From a checkpoint of a small segmentation model: 64-pixel images, encoder width 192.
Rows from block 3 of the encoder of a small segmentation model, named by matrix and row number. Rows with one number belong to one neuron. Each number is 128 + 24 x the weight over its row's rms, rounded and kept within 0 to 255. All counts start at 0.
After each neuron's rows are labels from the 100 images, of 14848, where the neuron reaches its largest size: "strongest on" is what is common among them. Only what is clearly more common there than usual is listed. The data: analogue clock faces.
# gate: MLP gate (encoder.blocks.3.mlp.gate.weight, 512x192), inputs 0-95
# fc1: MLP up (encoder.blocks.3.mlp.fc1.weight, 512x192), inputs 0-95
# fc2: MLP down (encoder.blocks.3.mlp.fc2.weight, 192x512, transposed), outputs 0-95

gate.319 [108 156  94 112 132 109 123 164 117  61 131 108 135 129 128 163 102 103  97 109 104 140 130 137 125 139  98 168 168 150 181 142 115 130 154 140 151 188 125 130 124 160 104 173 161 155 129 150 128 101 120 124 134 160 130 112 135 115 115  90 140 127 152 139 110 177 122 119 134 121 129 132 125 121 150 114 104  93 135 146 102 177 133 126 132 130 115 114 148 136  92 116  92 117 153 130]
fc1.319 [ 92 141 126 124 114  95 132 117 102 131 125 125  81 141 153 134  48 109 117  98  87 125 132  67  89 135 143 138 112 129 131 116 131 106 119 134 142 124 132 200 126 139 120 158 113 148 155  93 161 164 122 128 148 126 117 124 142 130 157 119 162  99 150 126 119 123 114 182 136 140 165 160 134 161  91  98 119  99 143 113 113 108 119 148 136  76 165  86 128 111 111 135 148 100 181 147]
fc2.319 [149 102 184 123 134 145 143 144 111 121 100 119 123 129 123 135 109 148 103 147 150 108 147 111 159 115 154 131 105 133 132 108 147 127 118 145 109 143  97  73 156 133 118 153  77 102 122 130 163 140 184 129 124 110 120 155  91 176  73 130 124 170 123 106 123 154 133 125 131 128 139  94 120 108 130 130 146 139 140 120 127 151  78 124 128 135 120 104 164  98 176 100 108 110 138 122]
strongest on: second hand

gate.350 [163 131 138 126 117 135 170 100 139  85  94  69 108 210 147  83 161 142 116 138 134 113 149 133 113 101 152 118 125  95 121 119 122 114 173 166 131 103 127 138 133 112 125 136 161  99 100 137 115 107  83 151 132  88 152 163 155 140 141 112 151 149 113 107  79 110 151  87 109 107 128 105 161 130 139  99 130 141 136 117 131 164 123 114 115 106 106  63 162 112 144 127 140 146 134 104]
fc1.350 [185 185  95 127 139 107 130 146 146 151 101 118 140 143 170 125 115  95 146 147 136 150 121 132 146 154 165 136 115 120 138 124 125 100 140 151 144 122 140  97 108 125 120 129 141 110 118  41 111 138 111 138 180 145 167 148 166 158 144 123 124 115 133 110 105 118 116 159 140  96 116 110 109 129 142 114 150 122 116 106  90 159 168 172 151 107 101 145 146 123 143 127 116 133 135 119]
fc2.350 [124 113 165 111 177 146 118 111 141 118 151 147 105 112 110 121 135 159 109 123 109 146 116 157  87 129 187 134 119 119 159  87 139 182 154  97  82  86 140 119 145 164  96 115 138 130 115 156 138 132 150  73 111 206 123 143 120 128 150 116 154 101  88 175 126 142 103  90 169 173 126 120 107 118 156 100  94 130 127 100 157 137  95 142 135 146 150 108 143 120 115 121  95 150 135 145]
strongest on: dark face

gate.393 [129 140 139 105 123 135 101 189  97 131 115 145 167 124 145 140  97 154 151 103 115 182 112 156 105 126 127 101 131 126 144 144 144 122 125 122 145 188 135 122 121 144 145 147 133 147 134  88 146 113 110  97  83 124 156 158 124 159 126 137 129 135 140  97 159 176 147 157 134 115 137 198 154 103  86 124 115 132  92 158 128 148 120 112 132 155 144 131 128 111 160 147 131 138 134 143]
fc1.393 [ 93 140 129  91 146 143 120 117 107 133 126 135 171 137 118 111 117 169 124 176 149 146  94 141 120 154  84 128 147 131 111 115 156 137 115  99 151 103 129 139 108 144 154 143 111 130 161 121 105 103  81 129 151 139 146 158 103 162 151 152  90 108 136 110 100 148 141 144 127  91 148  92  92 123 161 153 162 143 130 150 132  76 129 118 140 121 130 156 108  95 128 141 114 137 111 163]
fc2.393 [126 114 119 127  83 145  64 134 106 119 127  89 138 104 150 176 155 138 132 138 161 146 122 160 121 120  82 145  97 133 148 154 109 109  94 101 143 136 170 107 143 144  96 156 111 157 100 158 186 144  77 136  98 137 113  84 165 164 141 160 146 137 149 122 128 148 153 124 128 123 137 141 130 115 145 128 165 113 153 126 103  83 136 127 150  97 173 135 150  99  99 120 109 143 142 104]
strongest on: minute hand past 2; minutes: 10 to 14

gate.495 [110 103 181  95 143 166 144 163 121 134 126 128 106 105 137 153 115 103  89 143 123 126 166 110 127 103 169 153 125 118 165 169 123 152 124 120 132 133  91 144 126 105 117 129 148 108 138 150 135 128 148 116 164 125 125 160 147 119  90  98 152 137 159 109  75 130 129 109 108 142 102  80 124  89 108 106 111 134 136 117 112 174 145 106  91  98 137  82  96 122 146 145 133 136 169 146]
fc1.495 [131 122 161 145 133 103 147 105 135 118 172 125 104 140 124 135 135 153 103 135 142 119 136 152 154 111 166 143 103 102 130 117  87 111 157 144 186 120  89 127 118 130 110 135 148 142 120 134 102 131 182 124 145 103  68 162 157 105 158 141 132 138 144 172 120 114 127 122 124  98 157 107 123  76 148 147 133 169 132 127 115 130  74 105 105 124 132 103 111 158 132 131 144 139 113 135]
fc2.495 [132 109 142 119  99 161 136 124 152 154 128 136 113 155 146 137  81 119 128 127 141 192  91 129 138 170 170 159 139 131 127 135 106  49 124 157 184 113 139  90  99  97 136  93 159 121 140 150 120 118 113 106 119 124 123 183 121 109 133 156 137 128 135 130 146 154 129 154  77 119 132 120 133 106 154  97 134 113 124 149 110 111 128 128  99 146 150 135 127 111 160 100 133 148 148 145]
strongest on: second hand

gate.78 [124 133 113 127 130 181 123 152 103 102 125 142 113 106 133 118 130 115 137 135 140  93 129 135 144 144 112 159 122 162 140  82 123 104 174 136 108 120 132 169 122 130 102 104 143 113 141 188 137 134 118 159 100 139 129 149 172 105 124 121 151 119  94 151 104  85 112 106 118 122  87 122 127 183 120 123 112  89 107 128  81 102 136 113 133 103 173 116 148 156  87 157 139 146 126  99]
fc1.78 [128 133 160 125 106 118 126  93 188 157 147 116 169 131 133 140 134 118 121 145 129 160 124 134 121 141 150 108 122  88 113 131 107 167 133 128 122 159 116  80 109 111 130 154 103 118 142  65 162  76 137 101  98 171 126 110 127 131 133  96 167 111  91 111 108 120 107 124 137 133 185 157 157 104 129 117 165 192 159 168 152 138 107 126 125 163  88 123 165 101 132 100 101 141 105 110]
fc2.78 [ 73  96 138 156  97 161  95  99 109 147 136 151 130 111  87 143 106 120 151 132 120 128 124 137 144 138  95 119 174 124 129  87 116  95 131 130 137  96 114 139 124 120 123 192 164 117 119 105 160 117 171 151 124 126 126 106 143  95 147  87 100  96 104 137 124 111 126 125 151 108 146 113 106 105 123  96 144  88 108 125 125 106 114 117 140  93 147 124 131  93  77 156 164 149 126  91]
strongest on: dots

gate.347 [168 141 173 111 102 136 150 143  97 118  92 161 141  81 127  94 119 131 128 140 128 148 106  77 149 114 142 129 119 128 129 121  88  86 153 127 139 150 126 154 153  91 115 163 103 119 105 121 139 132  82 161 116 143 120  96 153 101 127 172 149 134  93 148  95 146 114 163 116 124 149 151  88 119 143 112 162 119 151 172 150 160 130 110  79 130 172 159 123 106 131 107 134 151 106 151]
fc1.347 [ 94 131  67 155  88 142 159 143 109 106 139 139 114 134 141 142  95  93 103 117 127 168 138 127 147 123 124 155 122 171 131 118 157 102  95 119 156 134 109 114 118 153 159 108 108 151 129 127 138 117  88 134 147 140 101 106 117 163 124  53 128 136 115  99 113 133 155 127 101 156 119 183 138  88 119 126 160 119  82 125  91 108 150 154 171 123 114 105 108 130  75 119 129 100 121 117]
fc2.347 [124 104 152 102 121 107 113 136  89 142 100 112 181 156 135 163 115 135  91 125 120 176 188 164 144 161 138 130 145 141 122 150 116 126 111 163  96 161  93 135 101 118 127 168 139 115 139 135  81 135 147 136 143 136 133 124 166 121 119 121 106 121 145 117 113 120 153 138 132 133 143 101  87 115 157 182 134 119 117 113 164 113 136 140  94 143 106 134 119  82 167 179 130 160 150 128]
strongest on: square case

gate.376 [ 93 132 135  86  83 108 121  98 130 126 141 177 104  99  94 142 133 119 148 143 171  83 157 133 151 127 104  74 133 124  64 131 128 128 174 140 126 112 183 119 140  81 160 135 118 123 114 122 139 155 135 149 130 157 143 123 109 110 127 163 136 130 134 123 109 137 106  89 168 136 177 138 111 110 169  94  88 124 115 141 153 136  96 161 123 165 111 124 128 141 119 102 148 169 105 123]
fc1.376 [159 142  99 150 133 143 123 167  54 129 119 130 136 141 141 150 145 121 144 123  92 170 143 165 140  91 164 142 160  75 169 150 123 134 116 130 142 150  81 139 131 169 115 116 149 118 116 127  91 100 118 114 115 143 113 148 166 144 107 134 140 118 149  95 148 123 170 159  88 137 161 157 145 112 173 145 165 140 155 107 119 126 111 161 153 169 146  90 110  75 128 144 128 104 121 138]
fc2.376 [113 121 174 130 155 108 113 157 109 123 190 106 102 118 127 177 132 102 122 153 116 142 136 103 116 134 152 133 128 134 140 147  93 174 156 111 156 149 143 141 124 159 104 130 116  93 122 143 140 134 143 128 136 132 157 114 143 121 138 152 160 125 123  95 128 117 150  91 103 137 148 156 120 111 193 130 109 153 113 182 155 136 145 155 151 127 141 137  98  86 144 130 112  97 113  97]
strongest on: square case

gate.389 [118 147 126 148 155 110 172 114 121  88 110 102 117 103 122 130  99 139 129 110 125 154 108 140 142 116 102 170 166 172 116 143 104  91 119 104 156 119 135 163 141 121 109  97 148 129 110 138 173 126 161 126 110 136 150 126  88 165 105 154 112 134 161 105 129 119 144 100 123 137  86 140 136 103 167  74 151 170 107  90 138 167 166 103 150 131 100 156 127 134 184 131 144 116 150  84]
fc1.389 [ 89  94 109  85 136 154 126 145 157 139 112 138 114 115  97 101 111 139 118 130 135 114 120 113 121 133 113 136 132 157 108 150 121 123 155 127 143  92 152 108 123 113 152 162 140  98  97  93 158 153 177 120 144 114 138 131 154 127 133  93 121 149 162 171 160 149 121 149  84 109 111 123 128 151 164  78 120 145 123  83 103 111 158 115 117  98 131  97 109 108  99 125 112  94 165 140]
fc2.389 [135 183 197 112  94 129 129 142 104 145 146 128 161 134 123  76 136 101 129 108 164 137 148 133 152 147 111 113 128 114 175 138 122 133 115 144 140 115 113 159 137 129 139 151 130 147 124 130 138 111 139 103 147  97 165 121 137 151 101 144 110 109 119 168 142 126  95 141 161 141 146  60  88 115 102 165 126 118 128  99 112 141 100 136  94 147 132 144 144 104 124 139 131  86 150 150]
strongest on: second hand

gate.366 [103  79 125 118 119 114 145 128 128 112 175 109 167 141 115 195 159 111 133 138 143 105 152 165 151  99  99 127 132 132  90 114 152 109 126 155 109 158 144 151 135 112  91 127 151 146 135 126 139 109 117  78  96 102  95 113 126 159  92 103 114 142 135 190 116 149 140  89 102 135 131 101  89 140 155 150 112 105 130 145 175 159 113 164 117 113  82  96  93 145  71 126 120 128 123 146]
fc1.366 [ 90 136  87 117 139 131 176 132 122  75 199 104 124 113 106 143 111 126 119 101 135  98 115 126 142 118 154  99 133 123 112 115 129 138  85 164 113 161 137 122 148 122 110  97 137 125 115 132 138 102 127  99 143 133 108 118 120 154  97  97 136  77 158 139 160 122 129  97 122 104 138 162 102 133 161 171  94 109 117 151 113 135 102 165  89 114 118 111 146 144 168 156  87 130 119 164]
fc2.366 [137  91 125 128 118 136 113 156 138 109 153 123 146 153 125 152 188 113 172 165 151 104 185 100 116  59 108 109 130 134 134 128 116  78 117 128 145 143 165 180 107 135  83 139 108 117 120 138 140 115 131 130 133  92 140 103 100 148 149 129 120 132 152 168 131 169 152 132 122 168  98 135 110 132  98 112 155  95 125  98 167 123 152 145  91 158 101  86 130 138  60 111 157 137 132 116]
strongest on: second hand

gate.201 [109 114 131 153 135 142 145 168 103 102 132 173 115 170 151 110 123 112 159 142 136 180 103 116 126 132 131 154 126 125 154  71 156 153 159 166 116  99 112 130 150 141 119  92 113 182 125 161 124 135 126 122 129 166 113  85 118 144 138 161 135 138 133 149 193  78  86 123  92 142 115 138 116 171 148  79 119 142 164 136 114 115  98 111 117 126 126 138 135 143  70 108 119 113 119 124]
fc1.201 [155 127 120 125 145 150 133 127 154  78 112 129 131 150 155 134 129 130 145 150 151 176 122 122 169 144 133 118 141  90 143 131 138 110 137 145  94 121 160 133 160 124 119  97 147 169 165 150 138 126 116  73 203 119 158  98 115 153 183 181 103 138 137 144 167  96 166 127 128 130 150 155 143 154 151  98 134 137 125 149 142 131 158 115 142 112  65 132  97 140 139  99 121 110  91 108]
fc2.201 [115 172 123 162 160 121 127 155 157 160 146  82 189 153 143 132 140 141  87 167 119 150  70 126 133 137 150 134 134 145 120 151  77 122 128 102 130 114 140  71 151 152 182 102 147 129 138 127 130  73 152 129 134 127 135 115 159 154 124  84 141 139 153  99 104 127 129 112  90  72 121 125 122 163 147 135 129  94 127 115 139  93 139 138 128 132 121 125 102 156  99  88 127 177 119 136]
strongest on: dots

gate.108 [111 108 147 148 120 104 165 114 143 188 144 117 136 191 146 172  93 146 137 172 117 133 165 109 103 136 159 147  99 139 138  83 114 153 148 100 132 111  97 149 106 194 102 134 138 181  75 136 138 111 132 141  91 139 163 132 122 104  99 123 171 125 150 169 136 119 127  71 102  88 118 115 147 151 166 123 120 102 120 160 105 108 130 157  97 134 118 117 148 145 128 119 168 148 164 145]
fc1.108 [ 95 127 147 106 136 122 122 158 103 143 135 164  91 149 126 156 149 137 119 108 139  86 113 128 108 163 141 139 157 138 106  89 103 118 123 169 153 132 131 124 128 140 110 141 138 179 162  84 125 117 110 145 119 151 161 157 154 102  91 121 134 123 101 133 139 132 119 151 177 128 138 114  88 104 148 134 108 106 143 128 124 167 156 160 112 137 115 134 138 105 134 138 187  87 162 135]
fc2.108 [123 176 163 126  82 141 156 140 109 114  84 158 158 128 155 121 122  65  97  98 103 105 136 132 152 108 128 117 148  88 126 139 120 152 141 114 110 123 131 136 126  88 143 153 135  98 137 129 184 128 140 128 128 148 122 140 137 133  85 141 165 127 126 130 142 147 158 100 160 118 165 112 127 111 186 118 145  95 119 114  96 121 116 142 130 151 115 148  95 127  83 125 142 174 135 148]
strongest on: second hand

gate.469 [137 108 134 165 150 175 129 130 144 127 138 133 145 165  77 125 101 154 120 142 144 122 115 159 117 179 143 132 156 134 167  94 121 162 155 112 138 157 140 156  65  42 136 128 112 131 121 142 115  78 144 118 142 125 111 140 131 151 121 101 136 122 135 140 163 128  94 138 168 127 132 109  93 121 149 152 102 181 142 162 139 103 131 118 108 180 167 153 138 128 118  82 106 111 142 102]
fc1.469 [106 139 131 111 148 118 136 115 146 111  81 120  85 104 162 115 146 133 134 129 126 133 110 117 129  69 124 126 108 118  94 160 156  77 122 194  95 101 116 124 163 194 115 123 147 147 142 131 162 120 146 144 115 108 147 112  98 128 139 137 115 119 102 129 110 114 154 125  84 133 107 125 150 138 114 113 158  89 157 105 132 172 123 129 170 122 124  79 143 127 158 137 117 118 126 141]
fc2.469 [126 164 109 159 125 115 140 122  94 146 142 212 160 130 151 141 132  96 141 132 126 120  97 152  99 151 116  88 122 145 140 108 128 151 152 136 129 142 140 160  80 114 121 161 124 108  90 139  81 102 121 107 108 143 102  62 114 147 135 141  91 102 163 115 157  78  97 107 129 122 132 148 111  88 118 128 102 133  87  92 125 140 117 137 119 146 144 155 169 145 149 163 163 122 173  63]
strongest on: hour 10

gate.14 [139 127 102 117 137 124  49 103 148 163 106 167 131 145 134 133 119 131 146 127 102  97 137 154 151 140 132 161 144 132 129 164 154 166 135 118 145 166 114 112 122 117 157 114 119 164 134 120 146 131 117 171 169 130 110  87 128 146 149  89 120 141 133 109 128 159 139 164 153 116 122 181 120  87 133 117 106 121 101 203 126 167 154 143 168 171 125 105 142 129 135  99 138 143 163 139]
fc1.14 [169 124 122  82 111 149  79 126 144 155 107 120 129 136 136 114 120 135 113 156 123  88 109 167 173 159 159 122 119 109 143 148 138 145 163 105 140 104 137 153 135 100 149 146 122 142 164 102 109 138 128 161 156 127 123  88 123 175 181 117 111 135 160  88 132 112 145 185 120  87 120 169 104  76 139 143 115 109 115 121 119 122 154 132 180 140 115 121 108  91 141  82 101 107  98 137]
fc2.14 [154 109 163 173 156 111 126 116 143 139 110 126 103 102 150 163  89  84 100 157 138 144 149 152 122 111 118  95 110 130 146 120 117 165 137 100 111 125 176 148 151 136 148 129 120 133 162  72 145 127 115 173 152 152 158 164 155 133 110 137 143 151 153  92 155 153 137 126  96 101 115  93 163 141  91  97 133 120  81 163 171 127 120 136  86  95 113  75 111 150  70 127 139 156  90 153]
strongest on: square case

gate.362 [114 134 155  70 135 159 125 108  93 118  97 157 126  80  96 121 151 116 145 150 101 117 126 164 152 169 144 153 142  63 144  66 120 166 124  70 125 109 117 140 117 129 144  94 118 111  89 126 112 134 110 120 115 138  76 141  99 105 134 179 102 123 141 151 154 121 128 170 138 108 108 115 109 145 106 109 125 126 103 149 134 123 114 122 140 112 120 133 106 111 129 123 135 135 105 134]
fc1.362 [140  76 154 151 118 123 107 151  95 140 109  72 102 119 109 142 114  94 159 125 175  85 133 163 153  66 113 136 139 118  77 148 139  97 186 168  69 136 116 137 102 113 137 137  71 114 122 116 130 126 101 154 132  79 134 115  72  96 153 133 134 130 154  97 121  84 107 120 105 126 121 118 150 127 146 168 130 136 158 100 125 147 125  98 131  82 142 139 118 132 165 131 126 138 119 106]
fc2.362 [141 118 134 148 142 188 156 118  78 197 151 169 169  83 100  97 148  92 141 106 130 142 118 140  90 131  85 131 164 139 123 133 155 146 113 149 149 152 147 143 143 124 113 129 104 153 105 119 128 122 132 155 115 167 124 111 127 155 134  81 144 135 135 171 168 119 163 110 152 121 162 102 134 115 125 148 110 171 140 125 151 173 100  67  94 127 148  97 129 138 157 148 162  96 121 105]
strongest on: hour 10

gate.336 [ 94 141 124  97  93 115 106 154 154  96  85 132 145 146 125 166 148  99 153 140 116 123 183 104 130 159  99 121 156 195 133 135 158 123 164 103 127 134 123 147 125 128 117  96  99 104  99 129 106 125 165 143  95 136 124  97 128 164 111 105 129 120  99 159 135 165 174 126 142 126 129 132 167 138 142 134 156 134  91 111 136 122 127 115 118 122 103 128 101 139 178 141 122 141 154 139]
fc1.336 [164 106 116 144 137 126 127  87 104 157 152 122 116 115 181  81 135 145 106 125 123 166  68 161 120 116 168 128 100 104 124 136 119 110 129 156 128 143 132 120 144 142 163 160 142 132 173 158 160 128 107  95 134 161 117 127 140  94 151 152  98 131 152 103 122 127 102 154 125 130 135 118 139 126 120 116  83 127 167 153 137 113 119 136 144 153 166 145 139 132  96 127 167 145 109 117]
fc2.336 [148 122 164 102 143 152 188 102 134  92 122 144 163 101 178  98 107 133 134 116 159  91 115 155 156 116 141 142 115 136 120 108 152 127 130 133 120 112 132 122 143 147 156 165  62 114 116 131 118 134  81  99 160 110 137 118 157 156 149  95 137 122 130 141 145 133 155  94  79 140 112 115 137 124 127 115 155 129 121 115 156 132 118 132 102 143  94 131 115 138 122 137 116 129 159 125]
strongest on: second hand; dark face

gate.242 [145 149 134 103  79 155 132 135 129 123 107 128 146  99 106 102 127 119 161 167 119 145 109 123 127 109 116 146 160 100  89 115  91 150 143 157 160 160  99 109 153 114 130 146 158 124 134  99 127 142 122 160 126 118 157  73 152 160 143 156 159 108 141 114 143  93 153 150 100  97 161 131 171 154 105 143 121 105 185 127 152 142 172 101  92 120 146 102 125 164 139 136  87 133 135 158]
fc1.242 [122 105  97 111 132 121 129 127 116 157 129 101 105 147 137 127 137 123 128  79 127 111 111 156 152 136  99  83 108 180 144 175 161 122  83  66  97 105 121 143  67 136 110 120 107 132  98 157 123 155 128 132  95 147 115 167 111  89 106 124  81 143 128 129 133 127 155 146 147 182 118 125 134 103 125 106 107 120  94 110  81  86  79 184 146 106  88 101 143  84 121 135 152 133  96 138]
fc2.242 [148 125 116 122 106 119  73 166 119 107 120 106 129  85 116 114 100 172 140 163 101 107 154 178 118 103 107  81 147 152 129  94  96  84 112  90 134 163 124 122 105 151 157 131  87 133 111 135 135  99  94 170 131  95 101 133 155 126 124 125 133  83 156 117 175 118 130 150 104 109 126 113 125 141 127 133 114 107 136 128 109 128 141 118 130 128 175 161 190 154 145 129 121  93  89 102]
strongest on: dark face

gate.275 [104 107 128 121 126 147  86 144 119 127 141 130  97 135  91 172 123 145 159 174 134 163 151 126 117 150 160 136 120 108 137 118 145 117  95 113 152  73  61 130 137 134 130 114 155 146 161 152 117 117 102 143 114 100 131 133 102 121 132 120 151 125 156 151  85  92 151 152 147 130 128 177 156 133 128 125 107 109 186 142  91 158 179 113 167 158 126 153 130 123  98 125 143 192 138 101]
fc1.275 [135 122 141 129 121 126 155 135 144 139 103 145 132 119 172 133 139  98 123 107 126  68 126 133 125 129 100 132 155 123 108 156 152 114 141 148  89 159 184 128  98 121 125 115 114 106 105  94 119 130 130 109 103 130 152 129 120 138 147 162 134 151  96 124 157 168 116 124 115 114 137  95 134 119 139 114 174 135  85 110 171  88  89 164 121 104 119  90 114 133 155 131 147 138 126 165]
fc2.275 [121 100 133 158 117 112 122 166 145 151  96 166  64 113 115 110 140 142 121 126 157 125 124  97 131 124  97 100 162 194 154 162 168 135 141 132 116 133 121 139 113 101 117 145 163 107 128 151 151 122 137 122 133 133 142 137 139 153 144 149 117 125 130 127 133 141 140 114 126 159 140 126 121 117 129 114  90 124 173 169 143 154 103 148 148  96  86 111 167 140 100 120 185  60 104 127]
strongest on: dark face

gate.511 [142 182 159  70 132 100 118  97 129 149 133 175 118  95 154 162 149 138 147 160 144 170 108 103 141 127 157 127 145 136 139 111 119 106 107 175 143 180 144 126 106 105 154  81 156 141 187 170 107 154 158  99 117 135 147 105 107 166 128 159 149 100 122 141  94 117 139 125 122 129  78 150 128 139 151 127 129 107 152 100 146 135 126 142  94 128 147 115 113  80 131 126 144 105 105 175]
fc1.511 [138  58  78 153 102 124 137 150 138 130 134  83  97 142 100 102 110  96 104  96 133 135 146 140 121 102  89 144 157 114 126 128 163 112 113  86 140  86  89 118 141 160 144 161 112 121  75  69 170 120 110 163 118 151 132 148 123 101 173 124 130 132 148  91 175 105 114 127  90 155 185 154 123 111 111 136 109 144 101 144 103 121 130 116 155 146 114 148 109 159 125 151  69 168 153  92]
fc2.511 [ 73 152 127 141 143 114  76 192 108 135 129 134  87 127 118  82 145 159 107 158 172 127 142 161 127 130 116 161 119 105 130 115 136 145 113 145 127 132 118 109 111 148 140 171 109 135 119 117 102 124 145 127  95  77 132 139 138 119 106 140 123 101 149 143 123 167 150  95 122 122 114  92 164 130 115 114  93 102 102 169 137 138 190  81  88 128 142  95 132 137 138 107  65 156 107 134]
strongest on: dark face

gate.224 [126 153 106 158 142 143  99 138 109 142 126  99 123 189 137 139 139 200 156 118 145 114 122 109 155 133 138 114 106 140 116  88  94 151  71 165 127 110 144 162 143 108 148 137 150 155 126 158 129 131  89 120 136  89 135 146 148 127 150 167 105 119 152 128 126 141 169 137 168 142 112 129 127  88 120 121 128 134 101 148 128 106 151 129 163 149 109 131 151  70 124 109 142 156 164 106]
fc1.224 [111 115  86 129 126 135 121 174  86 148 133 119 110 134 116 167 168 157 106  98 127 109 137 114 143 140 125  91 116 128 106 137 111 144  70 147 129 109 123 139 151  94 156 156 146 157 115 168 147 150  90 121 156 130 117 119 148 127 167 150 126 106 134 152 138 104 170 135 142 119  94 147 116 138 150 135  86 102 122 130 158 135 146 144 159 126 144 143  92 116 165 130 125 143 151 137]
fc2.224 [128 132 167 132 136 129 105  95 107 112 207  84 155 159 162  97 140 135 168 138 134 131  84 142 139 164 133 114 110 151 130 126 136 132 112 136 135 179 115 143 122 131 156 127 104 148 169 128  84 162 112 137 112 117  96 142 102 107  86 120 104 103 181  90 139 158 109 149 135 162 151 128 149 130 115 122 144  97 138 125 124 170  88 129 156 119  81 141 122  71 133  85 140 157 103 113]
strongest on: square case; dark face

gate.341 [119 114 148 138 106 141 140 129 154 179  89 178 110  86 115 151 148 146 124 145 125  90 142  93 146 160 125 134 166 151 110 111 154 124  85 102 110 148 137 157 107  95 148 161  94 178 124 127  84 150 155  79 144 108 118  89  86 114 170 112  89 141 108 142 106 105 154 144 154 118 154  93 125 112 160 105 160 120 101 165 126 102 127 129 146 149 111 147 149 135 113 111 136 133 143 133]
fc1.341 [105 118 113 107 131 142 127  88 143 139 149 133 135 154 165 107 111 100  95  89 111 131 112 136 108 155 112 141 152 134  95 115  97 148 139 164 135 163 142 136 141 118 100 118 127 109 151 103 110 151 152 116 104 147 116 130 152  72 124 135 112  92 108 140 144 168 111 136 128 119 127  83 148 139 131 133 179  96 148 127 115 141 114 109 138 110 111 159 194 104  70 105 152 122 169 160]
fc2.341 [145 104  76 114 154 119 128 131 137 158 105 106 110 150 130 151 167  89 138 141 147  65 160 102 144 110 127 151 130 171 108 125 113 129 120 112 130 103 129 116 120 120 149 151  99 154  95 101 117 124 108 104 147 111 147 173 100 195 179 101 150 137 123 109 123  98 112 131 138 132  82 150 108 150 154 145 122 106  93 111 123  80 142  69 157  92 150  95 136 125 138 172 135 120 120 140]
strongest on: dots

gate.206 [167 135 138  87  98 123 173 108 147 116 156 118 115 112 124  91 102 136 117  95 119 126 127 141 165  94 140 136 166 145  96 152 126 129 115 111 116 149 151 142 121 110  95 126 142 119 102 138  78 128 115 125 129  93 150 101 146 150 136 127 143 129 139  94 128  90 106 130 113 132 110 165 128 137 111 147 137 111 121  97  54 204 152 127 103 126 138 106 138 140 121 116 143  92 128 156]
fc1.206 [135 126 146  82  87 136 192 137 122 115 124 124  78 141 118 134 131 122 125  83 142 135 144 123 130 121 139 130 139 139 108 157 120 142 108 112 123 178 139 137 135 107 123  96 147 125 104 108 105 158 126 124 159 117 157 126 142 142 125 103 144 135 134  83 148  66 112 129 117 133 105 138 115 161 147 148 125 111 121 139 113 164 146 115 121 118 109 106 149 131  80 116 152  69 116 151]
fc2.206 [164 168 126 111 122 169 137 122 120 133 159 143  97  94 103 100 137 143 117 145 132 113 158 137 130 135 143 108  98 120 148 104 134 118 162  86 142 154 113 122 124  56 117 138 123 138 110 132 101 105 135 126  82 120 135 137 128 150 132 132 149 182 106 129 136 108 172 129 131 137 146 174 125 145 123 104 146 148  97 132  79 127 127 106 145 137 111  91 167 142 168 110 105  88 153 125]
strongest on: second hand

gate.467 [ 88  94 115 156 146 167 135 130  98 116 186 125 122 161 141 122 117 149 155 111 146 126 139 146 122 143  93  93 127 123 110 109 113 129 127 169 108 118 121 131 145 119 116 115 158 136 137  91 115 177 155  82 139  95  96 141 115 142 148 153 154 130 167 171 146  96 107 141  99 120 152 125 168  77 113 175 155 168  98 124 142 118 106 125 155 140 132 152 140 143 116 107 112 151 162 149]
fc1.467 [147 120 168 146 112 216 127 141 125 125 122 106  92 108  84 119 114 147 133 141 125 133 144 130  91 123 123 107 133  89 129 137 113 125 113 116 167 140  55 172 154 143 133  98 144 118  97 156 118 134 156  92 113  99 113 155 120 132 146 131 142 154 176 114 137 133 125  88 154 140 122 142 106 139 129 119 117 147 121 114 134  88 135 161 140 150 128 141 102 111 145 109 132 132 132  89]
fc2.467 [191 127 130 155  94 114  82 114 174 121 150 175 147 153 120 122 106 128  83 139 145 152  90 119 166 135 146 106 117 112 100 111 187 103 122 133 118 114 166  62  79 161 118 151 150 122 165  98 159 172 117 139 128 111  99 168 134 153 131 114 125 151 138 131 139 140 159 101 147 139 167 139  87 111 157 107 152  87 125 132 151 152 136 114 109 112 135 119 137 136 151 128 156  88 118 104]
strongest on: dark face